config.toml
hop_length = 160
win_length = 400
label_smoothing = 0.1
optimizer = "cautious_adamw"
beta1 = 0.8
batch_size = 64
lr_schedule = "constant"
Rows from block 4 of a small sound classifier, named by matrix and row number. Rows with one number belong to one neuron. Each number is 200 + 20 x the weight over its row's rms, rounded and kept within 0 to 999. All counts start at 0. After the name is the row's rms in percent of the matrix's.
After each neuron's rows are labels from the 100 clips, of 14976, where the neuron reaches its largest size: "lies over" is the class under the peak; "loudest" is the band of the loudest frequency at the time of the peak. Only what is clearly more common there than usual is listed. The data: short made-up English sentences, spoken by a formant synthesiser in many voices.
# u: gMLP up (value half) (model.blocks.4.mixer.u.weight, 512x256), inputs 0-31
# v: gMLP up (gate half) (model.blocks.4.mixer.v.weight, 512x256), inputs 0-31
# out: gMLP down (model.blocks.4.mixer.out.weight, 256x512, transposed), outputs 0-31

u.385,104,194,197,192,200,193,194,180,176,205,215,182,195,204,232,198,186,222,190,165,196,228,185,207,176,169,227,198,209,198,192,232,224
v.385,091,205,212,164,170,198,205,214,212,203,223,185,241,219,237,184,208,183,201,205,196,199,162,220,171,184,193,197,226,192,199,220,179
out.385,130,212,174,205,150,203,182,202,254,185,208,206,200,151,206,227,197,196,233,210,201,195,185,170,184,222,176,195,183,209,185,206,190
lies over: /p/
loudest: 250 to 500 Hz; 1000 to 2000 Hz

u.293,118,218,202,183,216,217,199,153,227,225,207,168,182,199,212,208,177,174,174,237,209,204,212,218,191,208,163,203,225,234,181,193,216
v.293,106,190,228,203,203,217,236,226,174,206,193,200,224,229,174,180,239,212,219,199,187,175,231,185,186,187,222,205,186,175,221,190,205
out.293,164,208,200,206,227,202,217,208,198,201,140,202,166,195,208,198,197,190,204,198,195,216,189,222,207,232,186,175,213,245,227,183,222
lies over: /z/
loudest: 250 to 500 Hz

u.320,089,210,179,173,207,215,211,174,207,182,181,212,217,162,202,218,177,222,188,183,183,204,180,197,203,199,221,198,199,212,220,208,230
v.320,097,194,208,203,186,192,203,205,208,199,198,182,209,219,210,194,204,201,183,202,183,195,176,215,223,192,184,203,217,181,210,182,196
out.320,056,189,180,205,200,207,214,176,205,200,241,201,231,214,205,201,194,195,166,190,220,206,198,165,182,183,222,191,160,184,184,190,204
lies over: /h/
loudest: 2000 to 4000 Hz

u.447,088,196,198,201,188,207,195,206,201,176,206,184,218,207,214,214,205,217,207,223,181,178,184,218,214,209,193,201,182,237,221,186,236
v.447,059,223,180,174,199,223,218,185,218,186,191,222,195,144,195,219,184,214,170,176,173,196,184,185,209,198,224,201,188,203,203,181,214
out.447,094,215,212,173,201,191,174,212,219,183,210,233,182,191,181,191,241,184,196,187,219,183,199,191,167,196,188,194,202,200,219,189,197
lies over: /tʃ/
loudest: 2000 to 4000 Hz

u.162,114,220,214,216,195,229,222,198,208,217,182,207,176,192,200,188,211,189,194,217,200,187,231,188,227,216,161,200,204,202,193,162,205
v.162,114,179,199,211,186,180,234,211,202,181,178,227,166,201,176,190,189,198,184,201,176,197,207,182,208,199,231,193,168,188,211,198,206
out.162,183,201,213,221,161,177,187,210,244,161,196,199,179,194,200,208,206,205,226,213,210,203,208,233,221,240,179,198,196,225,172,166,200
lies over: /n/
loudest: 250 to 500 Hz

u.123,109,194,192,219,202,191,195,193,188,176,182,188,201,162,212,217,198,249,215,206,170,200,205,203,222,205,189,204,189,206,201,182,247
v.123,142,196,216,215,196,198,195,214,220,174,198,207,198,216,176,195,208,202,192,189,202,213,225,217,190,227,199,193,188,206,208,161,188
out.123,137,199,185,193,202,188,180,187,207,202,204,223,210,241,211,203,207,184,213,178,237,223,186,210,212,198,209,182,176,198,207,236,201
lies over: /ʃ/
loudest: 2000 to 4000 Hz

u.342,094,225,192,179,189,160,211,183,217,181,203,192,187,174,208,191,188,211,193,185,186,192,203,201,198,176,221,196,199,213,186,213,235
v.342,131,179,229,244,191,203,177,215,209,200,214,182,196,200,182,204,230,219,226,200,214,193,224,254,178,230,198,207,168,207,211,181,196
out.342,115,188,183,236,171,235,187,213,204,211,189,225,196,164,197,215,175,218,219,198,232,206,196,161,195,219,195,192,199,201,194,189,214
lies over: /t/
loudest: 1000 to 2000 Hz

u.362,097,195,202,210,197,199,203,193,207,208,191,180,221,172,207,209,225,212,221,184,187,183,197,218,193,172,222,211,196,172,203,220,190
v.362,093,173,201,207,202,226,200,183,219,181,199,195,195,214,180,214,180,227,173,185,192,223,210,236,222,225,230,204,184,214,206,167,211
out.362,090,179,186,220,208,167,178,173,212,211,195,207,174,206,210,240,189,208,248,178,225,221,185,221,170,218,194,214,173,187,190,228,206
lies over: /k/
loudest: 2000 to 4000 Hz

u.409,094,195,202,189,180,214,216,213,191,178,212,187,210,192,163,209,197,209,223,211,198,172,202,210,211,216,222,213,162,186,201,188,228
v.409,069,209,212,187,185,190,199,201,193,199,237,190,218,207,229,190,224,186,222,204,219,185,191,229,172,177,192,200,198,206,210,211,182
out.409,115,210,211,173,187,191,189,208,234,199,193,212,173,175,205,190,235,189,225,196,229,194,198,160,169,193,192,198,169,235,209,212,177
lies over: /ʃ/; /f/
loudest: 2000 to 4000 Hz

u.453,111,201,183,189,224,212,179,213,225,203,220,196,209,196,199,200,180,201,201,222,210,217,179,200,171,213,181,194,182,237,204,235,240
v.453,085,210,199,180,214,244,228,224,189,231,212,221,211,216,214,177,198,175,171,186,204,216,191,169,199,165,217,198,198,184,201,192,191
out.453,137,243,214,207,199,203,197,206,217,177,190,205,176,200,193,176,188,194,192,216,177,164,205,210,226,202,171,172,198,213,195,156,220
lies over: /z/
loudest: 250 to 500 Hz

u.93,094,218,177,195,199,193,201,192,201,173,194,209,219,167,217,219,174,228,175,184,173,194,180,211,202,188,201,192,188,236,205,204,239
v.93,160,187,222,213,168,187,177,226,201,210,232,182,221,202,219,196,226,187,228,215,229,195,195,240,171,198,184,202,187,217,198,225,181
out.93,078,207,207,180,194,233,250,198,205,221,215,182,226,177,203,177,172,162,184,232,184,206,215,157,206,198,230,194,182,192,184,217,219
lies over: /ʃ/; /h/
loudest: 2000 to 4000 Hz

u.473,112,213,173,200,198,210,211,169,190,176,164,212,196,180,201,226,187,230,205,179,169,198,180,198,218,209,222,202,199,196,212,202,223
v.473,096,193,204,171,193,209,193,214,204,206,210,189,220,218,226,190,200,186,173,199,198,202,172,206,188,173,190,200,222,208,197,199,202
out.473,068,227,180,187,185,218,176,190,215,218,205,185,209,214,190,220,217,187,153,200,208,175,217,175,215,201,197,202,191,208,205,145,211
lies over: /h/
loudest: 2000 to 4000 Hz; 250 to 500 Hz

u.477,123,180,211,214,202,184,186,205,177,219,207,155,182,180,205,221,210,208,197,212,177,192,197,220,231,192,188,220,215,167,192,190,204
v.477,144,188,235,218,171,184,166,239,182,211,226,179,208,211,222,184,237,179,223,219,246,198,198,233,175,191,179,203,207,204,195,223,176
out.477,179,214,242,193,184,192,185,223,210,208,210,193,199,192,210,175,238,218,222,214,189,183,207,216,208,184,191,234,220,191,178,206,188
lies over: /ʃ/
loudest: 2000 to 4000 Hz

u.289,127,214,180,208,144,168,205,191,233,146,184,236,181,177,181,210,187,215,189,201,162,191,182,201,182,211,185,178,189,198,227,196,195
v.289,126,198,184,233,201,182,174,201,191,178,168,219,177,209,209,212,201,267,214,190,214,206,199,215,232,216,159,209,204,194,183,158,217
out.289,192,182,203,208,233,196,166,211,183,205,223,191,228,254,215,193,226,189,217,185,236,206,197,245,232,187,214,191,170,185,204,213,214
lies over: /i/
loudest: 250 to 500 Hz

u.42,097,190,203,203,187,216,233,171,193,188,169,190,180,194,199,214,204,228,215,213,157,189,210,216,245,210,222,206,219,196,230,184,207
v.42,081,195,204,165,178,234,198,225,201,209,214,191,229,221,221,195,204,185,174,200,209,205,174,187,183,176,201,199,213,193,205,198,199
out.42,114,238,201,175,220,213,229,213,198,222,185,224,186,185,207,191,198,198,202,199,191,177,198,185,210,192,206,193,248,193,209,181,194
lies over: /ʃ/
loudest: 2000 to 4000 Hz

u.488,090,211,176,176,202,213,211,177,207,182,182,213,219,163,204,222,177,219,185,182,185,205,177,197,206,199,218,198,197,211,220,207,230
v.488,104,196,210,188,181,195,209,201,215,200,204,182,211,214,213,187,204,198,181,206,183,192,173,208,215,184,190,204,220,184,213,186,195
out.488,059,189,182,199,191,208,218,187,206,202,241,202,230,212,203,198,196,184,168,194,222,211,196,162,180,178,219,187,159,185,186,185,201
lies over: /h/
loudest: 2000 to 4000 Hz

u.222,119,189,207,204,197,193,189,187,178,216,202,182,184,211,241,206,198,198,199,186,205,227,203,203,176,171,212,215,179,193,185,247,217
v.222,110,220,182,208,186,231,200,224,200,164,167,248,199,191,160,192,219,212,210,191,171,205,199,186,194,206,183,191,200,232,240,170,228
out.222,161,177,232,236,234,176,185,212,167,227,201,187,191,232,219,185,225,211,227,194,215,183,205,236,216,197,201,216,193,186,192,187,191
lies over: /l/
loudest: 250 to 500 Hz

u.256,117,183,191,207,205,204,189,189,189,197,186,205,209,180,223,206,195,228,218,193,184,189,197,205,186,185,224,206,194,198,189,230,236
v.256,074,226,212,195,200,223,217,211,204,206,213,217,238,172,212,182,207,198,205,179,185,208,191,175,198,160,227,206,223,164,181,185,220
out.256,112,210,185,166,199,206,200,210,217,214,215,192,204,216,196,211,207,174,175,184,195,192,175,190,216,182,189,210,204,176,188,202,184
lies over: /tʃ/
loudest: 2000 to 4000 Hz

u.288,094,192,180,201,211,225,205,195,190,183,191,192,214,180,197,228,196,221,191,193,188,193,176,196,208,203,218,201,183,221,222,196,219
v.288,089,184,197,171,209,239,204,225,191,211,213,205,231,215,202,178,202,173,188,188,222,217,188,167,178,164,207,203,193,184,203,193,202
out.288,056,213,220,220,216,172,198,203,186,207,215,192,204,219,238,174,236,204,237,200,241,163,208,212,218,174,189,220,169,194,194,211,195
lies over: /k/
loudest: 2000 to 4000 Hz

u.50,105,202,184,183,221,225,184,182,227,204,200,188,208,210,215,208,179,202,194,211,209,208,186,196,213,212,198,199,189,223,191,208,246
v.50,053,250,200,204,214,204,237,205,229,174,193,218,205,196,189,189,203,190,180,214,180,225,190,206,207,194,213,191,214,220,212,180,244
out.50,094,228,220,194,200,221,198,193,195,201,194,187,199,189,193,184,165,194,211,230,167,168,209,236,224,200,213,179,193,204,199,169,212
lies over: /z/
loudest: 250 to 500 Hz

u.227,106,184,194,185,206,201,194,187,173,204,216,184,205,201,238,191,183,222,185,179,206,231,178,205,172,157,226,199,208,204,193,229,223
v.227,103,210,209,158,170,201,199,224,213,203,218,189,250,210,231,183,207,191,195,198,196,202,163,217,175,178,187,197,225,197,209,227,190
out.227,130,214,178,200,149,216,178,208,253,188,212,193,211,157,208,236,197,204,237,216,202,198,187,172,181,223,178,196,179,217,182,204,199
lies over: /p/
loudest: 250 to 500 Hz; 1000 to 2000 Hz

u.203,102,192,185,196,205,235,209,202,199,200,177,198,212,181,202,206,195,228,204,187,180,186,193,194,188,183,217,203,185,196,217,212,239
v.203,067,191,188,174,211,199,171,209,208,179,212,201,235,201,187,213,201,217,189,176,207,225,178,200,185,207,239,195,187,234,214,205,208
out.203,066,189,201,188,252,196,212,176,149,215,185,188,206,211,222,203,211,206,190,180,186,191,213,219,226,183,225,209,202,199,197,190,204
lies over: /k/
loudest: 250 to 500 Hz

u.58,100,197,196,205,207,209,186,218,192,206,194,192,239,204,201,200,208,235,216,201,204,189,198,206,183,199,204,199,184,222,235,216,225
v.58,065,217,167,180,201,187,196,188,204,186,193,234,224,194,185,220,170,199,190,196,195,238,164,212,179,222,219,194,193,220,231,225,188
out.58,134,202,195,201,191,190,191,211,219,205,207,204,162,223,215,214,220,164,230,210,250,178,185,209,187,215,160,198,159,228,212,215,195
lies over: /k/
loudest: 2000 to 4000 Hz